{
  "model": "spectrogram enhancement model",
  "dataset": "simulated sounds of rotating machines with and without faults",
  "train_examples": 39062,
  "n_mels": 64,
  "hop_length": 160,
  "input": "log_mel",
  "win_length": 512,
  "task": "enhancement",
  "loss": "l1",
  "arch": "unet",
  "norm": "batchnorm",
  "activation": "silu",
  "pixel_unshuffle": 2,
  "widths": [64, 64, 128, 256],
  "blocks_per_level": 2,
  "block": "basic",
  "attention": false,
  "upsampling": "nearest_conv",
  "init": "orthogonal",
  "residual_init": "none",
  "optimizer": "soap",
  "beta2": 0.95,
  "lr": 0.0045,
  "beta1": 0.95,
  "shampoo_beta": 0.95,
  "eps": 1e-08,
  "precondition_frequency": 25,
  "max_precond_dim": 1024,
  "merge_dims": false,
  "one_sided": false,
  "adamw_lr_other_params": 0.0017,
  "steps": 10300,
  "batch_size": 128,
  "epochs": 33.8,
  "lr_schedule": "cosine",
  "final_lr_fraction": 0.1,
  "warmup_steps": 510,
  "weight_decay": 0.1,
  "adamw_weight_decay_other_params": 0
}
Rows from block 7, named by matrix and row number. Rows with one number belong to one channel. Each number is 128 + 24 x the weight over the matrix's rms, rounded and kept within 0 to 255. All counts start at 0.
# convs0: first 3x3 conv (model.mid.1.convs.0.weight, 256x256x3x3), inputs 56-69, a 3x3 kernel for each
# convs1: second 3x3 conv (model.mid.1.convs.1.weight, 256x256x3x3, transposed), outputs 56-69, a 3x3 kernel for each
convs0.163 [145 157 149 132 146 121  75  93 128 150 170 138 110 137 151 171 156 142 131 154 131 136 134 129 120 106 117 141 123 134 116 113 104 152 138 131 126 109 119 125 125 134  96  90 118  87 137 140 125 160 148 125 150 168 122 100 107 107 137 140 131 136 148 121 122 116 187 133 150 107 129 152 138 174 177 139 136 121 123 130 128  84 134 102 120 120 127 135 147 131 156 148 156  83  94 112 127 133 103 109 143 119 163 149 216 123 148 118  87 130 132 117 102  99 111 119 145 103 119 107 130 126  93  89 112 113]
convs1.163 [150 149 127  90 107 124 116 140 136 104 133 118 133 140 151 118 112 112 147 128 152 131 128  75 138 115 121 123 136 101 147 143 134 131 107 155 124 146 122 121 126 112 116 136 139 125 113 133 107 112 107 125 129 136 118 106 190 153 126 133 139 145 129 153 143 113 125 133 116 109 115 138 134 134  96 152 152 148 109 131 118  91 119 124 149 155 139 128 125 128  91  98 104  86 115  89 108 101 132 111 117 156 136 104 109 131 115 128 145 134 147 139  96 158  83 135 139 114 119 110  94 109 119 102 139 126]
convs0.164 [133  89 123 136 150 182 154 121 195 112 160 152 137 143 151 124 122 119 115 129 133 165 105 146 123 120 123 149 113 144 104 130 116 113 141 102 104 127 109 127 124 102 122 120 146 119 137  88 160 101 130 141 135 135 116 147 110  95 114  95 131 122 136 174 153 132 109 130 142 158  83 120 127 111 141 128 142 182 117 122 167 117 137 131 125 106 155 120  93 131  92  81 120 124  89 103  97 153 163 140 141 165 149 119 156 118 104 111 112 137 131 132 141 120 113 140 130  98 133 147 134  91 106 164 112 101]
convs1.164 [127 151  99 114 154 129 159 140 138 135 121 146 120  85 139  98 131 132 114 139 118 112 118 160 124 114 162 133 145 119 141 118 126 159 110 149 164 124  87 146 120 149 115 130 162 104 155 102 150 117 113 142 107 153 104 122 113 120 117 153 156 105  91  95 160 117 123 153  76 149 132 154  93 166 127 144 113 120  89 125  91 135 148 112 128 129 149 168 139 113 126 156 156 109 125 157 110 167  93 175 126  91 143 135 162 126 119 127 156 111 106 125 128 124 125  98 101 149 119 138 116 153 123 113 130 155]
convs0.165 [106 139 114 133 144 138 133 139 130 149 152 141 108 142 160 112 107 100 162 140 140 117 100 133  94 131 108 174 135 135 142 128 113 137 130 124 102 123 126 116 132 133 109 105  99 134 152 205 143 124 148 136 123 124 118 126 106 136 142 109 143  99 108 135 124 121 118 107 128 123 131 114 106 112 130 101  91 124 114 142 123 129 133 131 133 141 141 133 147 126 118 157 119 173 166 143 132 138 119 127 129 122 103 131 119 135 149 177 131  81  80 129  92 131 149 146 143 118 121 109 185 108 142 114 135 128]
convs1.165 [113 128 132  83 103 118 107 150 141 129 143 122 130 142 141 134 135 142 140 123 120 141 131 163  94 122 153 134 111  98 121 152 118 124 146 126 143 105 162 119 110  87 155 140 149 147 126 120 123 159 159 126 114 117 127 143 155 147 111 114 168 126 121 158 147 149  88 130  79 132 126 159 171 160 133 132 126 173 151 131 161 118 110 125 127 157 126 170 146 126 146 124 156 161 125 146 102 124 133 114 150 117 124 133 111 111 112 137 129 139 116 110 137  85 161 152 155 118 106 124 106 134  87 192 153 130]
convs0.166 [105 115 110 162 142 145 169 153 133 143 158 150 142 118 112 143 157 197 119 136 103 111 150 153 118 112  94 132 125 135 101 118  93 102 101 103 107 125 140  99 118 105 122 119 104  94 121  67 141 147 184  91 122 118 130 114 117 112 144 132 121 125 150 115 135 155 139 128 138 112 132  95 140 130 125 110 137 140 135 150 157 196 156 156 119 124  90 116 141 163 112 101 117 131 137 116 127 123 122 112 114 112 111 143 118 133 152 119 124 122 161 114 101  96  83  89  97 128 124 130 117 120 122 124 107 110]
convs1.166 [ 93 129 113 147 137 145 136 132 123 131 157 136 174 154 183  85 111 121  71 114 117 114 136 154 150 139 144 135 116 126 120 128 163 139 135 121 124 116  80 145 114 157 158 113 150  48 105  89  74 118  96 153 123 125 119 160 119 125 127 122 161 174 154 106 110 117 152 132 132 112 128 129  36 111  99 111 119 117 149 111 111 139 152 161 148 135 146 122 126 144 109 140 115 158 134 119 148 108 113 147 157 146  91 105 123 142 127 110 133 126 137 119 111 156 127 141 110 159 154 136 122 134  92 134 148 170]
convs0.167 [122 158 124 126 159 135  95 123 160 105 114 109 127  96  69 149 150 127 139 140 163 104 118  98 149 140 102 130 160 178 113  96 109 109 124 135 121 152 143 121 146 131 147 125 122 136  76 138 139 148 123  91 118  95 144 124 137 101 144 106 116 125 143 121 131 126 162 129 140 112 119 112 132 128 138 128 151 103 119 103 139 132 141 135 147 130 130 111 133 122 128 140 129  96 115 136 139 117  96 110 127 121 145 134 119 120  97 135 119  99  91 147 144 138 123 100 107 142 122 111 142  78  92  99 139 143]
convs1.167 [116 110 116 135 123 114 115 113 116 121 123 131 113 155 124 141 139 122 129 129 151  92 114 112 102 135 124 135 120 150 139 142  95  89 153 123 143  91 140 152 141 176 130 111 131 123 109 144 130 149 162 139 126 118 116  91  98  92  97 110 117  91 104 146 118 165 122 127 111 141 147 155 105 105 110 121 127 142 112 133 109 167 130 137 144 114 122 111 146 136 114  55 135 158 121 101 134 119 145 130 130 145  76 145 144 117 173 120 103 172 124 122 144 156 116 114 101 124 116 100 187 163 139 186 162 134]
convs0.168 [148 139 130 121 145 138 123  99 113 139 146 143 116  93 115 144 149 142 100 113 116 130 166 160  98  94 139 109 126 124 111 124 106 104 122 127 157 128 150 162 138 178 158 132 138 157 148 146 175 147 128 137 161 151 115 117 141 103 126 118 109 104 102 145 160 150 110  90 101 102 123 142 136 112 108  95  96 120 100 115 112  95 105 101 182 186 165 106 139 122 126 119 145 125  99 119 136 123 123 107 139 154 127 105 116 105 102 110  87 106 132 172 136 120 122 136 132 119 170 157 118 127 140 117  95  98]
convs1.168 [109 114 108 115 119  91 145 146 127 125 146 122 139 138 127 115 104 136 120 148 192 147 110 151 133 127 119 131 138 128 100 116 132 136 130 127 152 119  88 152 134 120 103 119  85 119 126 117 117 126 131 123 123  91 160 142 125 141 140 156 131 119  93 125 152 143 147 128 112 133 145 143 166 122 176 118 112 116 165 159 132 107  96  97 103 152 140 118 115 120 112 102 104 129 113  96 131 134 111 134 158 113 159 128 150 121 135 122 134 131 100 129 124 113 136 120 102 158 162 120 126 123 145 111 111 122]
convs0.169 [176 132 146 145 134 123  66 115 160 139 155 150 123 109 106 134 116 114 134 176 130 125 133 119  96 191 141 125 154 115 143 119 139 180 144 142 118 148 140 143 142 148  66 146 134  79  99  91 123 119 125 114 107 123 135 163 155 140 127  79 112 121 127 116 110  92 162 140  97 137 103 134 165 132 188 105 149 134  87 141 120 155 129 124 129  93 128 103 127 144 161  85 144 129 126 123 134 155 113 117 138 150 109 128 126 136 136 135 124 152 155  94  82 123 118 136 122 131 134 156 171 106 143 110  83 148]
convs1.169 [122 156 113 127 107 170 169 132  98 137 117 103  98 130 127 137 152 106 159 128 167 150 114 134  80 133 156 156 161 163 100 163 116 110 130 127 138  99 113 103 107 181  75  73 135 117  94 152 137 164 206 136  95 169 115 172 131 127 137 164 153 111 109 137 103 120 117 114 130 124 157 127 132  92 116 125 126 131 118 128 118 150 152  96 148 101 107 112 134 134 138 139 151  90 111 154 141 133 150 136 118 116 133 137 132 121 139 147 100 152 116 113 133 109 155 112 121 113 134 160 125 127  99 137 126 138]
convs0.170 [ 71 158 152 138 155 143 135 111 181  91 111 133 168 156 134 138 104 146 129 131 122 160 139 205  69 143 147 148 146 149 108  94 122 141 149 122 104 140 121 110  96 126 132 152 134 158 142 172 179 134 127 124 101 139 171 137  95 100 124 127 141 101 111 132 152 103 165 125 142 149 148 103  73 115 127 159 149 122  90  91 137 137 118 160 144 167  90 135 171 126 155 145  95 120 136 100  78 116 150 139 174 115 138 143 196 130 122 106 111  98 130 122 155 100  87  95 120 145 162 105 121 103 146 119 144 119]
convs1.170 [101 159 135  86 141 106 138 146  94 123 122  87 130 141 100  95 129 142 164 138 155 143 137 197  58 150 118 113 117 147 136 161 138 110 115 124 140  75 100 101 132 125 111 105 145 174 106 148 124 128 101  84 128  78 132 155 126  92 100 131 122  98 135 116 110  68 160 152 147 138 138 125 110 160 160 156 154 110 141 143 140 104  93 120 150 122 114 124 128 126 106 114 113 103 117 117 177 159 179 153 110 149  88 131 175  88 129  82 164 157 120 129 140 111 123 124 127 121 114 141 100  99 110 154 167 138]
convs0.171 [124 133 126 117 131 136 113 161 119 117 147 118 128 127 123 136 120 119 103 138 175 119 113 123 127 139 126 107 111 152 118 123 120 134 134 136  75 135 147 111  95 133 129 133 114 158 142 111 173  77 141 196 131 149 137 146 143 169 124 122 114 119 137 146 103 170 122 142 161 140 127 124 146 142 121 142 131 139 110 125 140 168 147 149 147 139 137 137 133 120 196 157  78 137 145 151 109 122 138 154 143 128 117 129 168  86 142 151  79  76 152 135 124 127 150 127 147 156 123 136 191 135 127 189 109 154]
convs1.171 [100 130 154 124 112 117 108 103 106 137 134 142 119 120 123  98  91 146 120 171 145 123 151 152 104 122 131 130 167 158  81  85 142 119 122 153 140 141 135 151 128 130 126 131 133 130 157 154 139 130 140 112 119 128 118  98  98 105  99  94 151 143 163 103 121 152  89  81 146  94 116 169 102 155 171 124 165 161 148 129 115 154 143 109 144 142 128 140 124 154 125 136 122 135 113 126 139 129 128 108 143 112 143 149 115 151 138 172 142 134 120 125 112  96 135 107 121 160 137  98 168 174 118 137 101 119]
convs0.172 [113 117 127  96 102 104 106 120  88 133 118 110 160 145 126 113 127 113 113 113 118 103  81  73 135 157 149 154 151 134 126 113 100 133 122 109 136 187 205 132 155 158 148 151 134 132 136 144 130 114 108 139 127 155 126 123 129 188 161 140 152 142 137 150 120 122 132 129 133 146 156 141 114 135 147 146 133 124 109 148 146 102 161 142 145 116 135 112 117 103 134 138 100 142 135 128  94 126 133 150 149 108 168 136 136 145 127 153 149 150 152 111 110 153 138 119 134 128 138 118 136 144 134 129 118 149]
convs1.172 [111 135 135 107 151 179 115 154 149  79 102  89 106 108 116  86  78  76 148 118  94 186  97 147  97 104 113 168 149 109 134 102 130 131 110 109 122 109 102 130 117 146 120 111  99 115 135 135 145 128 137 134 127 165 160 111 136 147 150 114 153 143 184 100 125 142 113 142 157 115 146 112 144 138 133 161 135 167 133 139 127 142 134 128 111 104 102 129 114 118 109  89 161 122 149 146 115 127 121  82 109 103 112 104 105  97 135 128  93 130 104 102 142 130  96 110  98 143 128 101 115  95 116 138 127 119]
convs0.173 [ 90 109 156 122 142 158 123 156 128 117  79 164 100 137 111 131 117 116 125 145 100 102 105 167 170 171 126 111 173 129 114 102  97 109 104 111 146 122 123 129 145 101 144 135 141 147 108 161 133 132 156 127 240 165 130  93 137 142 165 141  91 124 118  74 135 123 117 131  91  98 114 128 120  86 139 120 129  81 144 107 111 160 108 108 104 135 166 150  82 116 134 129 124 207 162 111 117 180 110  93 115 104  54 140 137 182 141 131 114 105 187 142 199 164  85 137 151 161 142 124 166 165  86 135 137 168]
convs1.173 [136 122 137 148 122 152 139 149 144 125 105 170 117 145 111 115 133 108 183  94 169 106 142 133 122  86  96  93 107 135 128 138 144 127  93  94 155 189 110 101 166  61 141 130 157 163  15 194 111 184 124 101 134 127 106 219 107 127 103 132 101 130 120 160 122  99 122 142 123 139 141 107 159  62 159 148 107  51 120 158 150  96 132 117 121 157 125 138 137  91 129  96  97 133 129 132 127  86 127 130 115 187 108 156 155  84 108 135 127 102 161 146 151 119  95  86 173 103 111 139 122 136 135 113 152 170]
convs0.174 [148 145 136 123 138 105 108 112 143 135 152 152 126 102 149 107 114 111 108 148 144 177 102 148 173  95 129 150 142 125 103 114 153 119 140 103  94 141 153 121 153 123 167 122 137 109 117 123 155 117 144 127 154 172 131 108 145 169 126 138 123 105 112 135 144 126  80  93 146 151 148 122 142 141 142 129  88 130  62 143 121 112 126 199 159 129 128 141 152 164 106 138 150 159 128 110  99 175  97 137 148 136 135 173 152 153 144 170 117 124 134 122 123 166 151 147 143  86  83 118 115 134 109 121 138 159]
convs1.174 [126 122 123 140 148 139 109 149  98  76  86 179 110 175 119 125 126 124 145 116  89 124 153  93 149 114 132  71 104 154 155 141  91 146  96 129 105 122 110 122  82 146 120 158  78 146 106 104 142 140  94 110 108 142 127 134 130 151 145 111 155 129  97  95 133 143 128 140 167 112  97 143 103 119 135 149 137 111 100 158 108  92 125 110 149 134 108  54 174  92 127 133 162 124 180  86 140 148 149 117 107 129 146 166 113  64 137 120  99 183 134  94 114 159 122 129 135 143 169 143 146 107  99 113 122 130]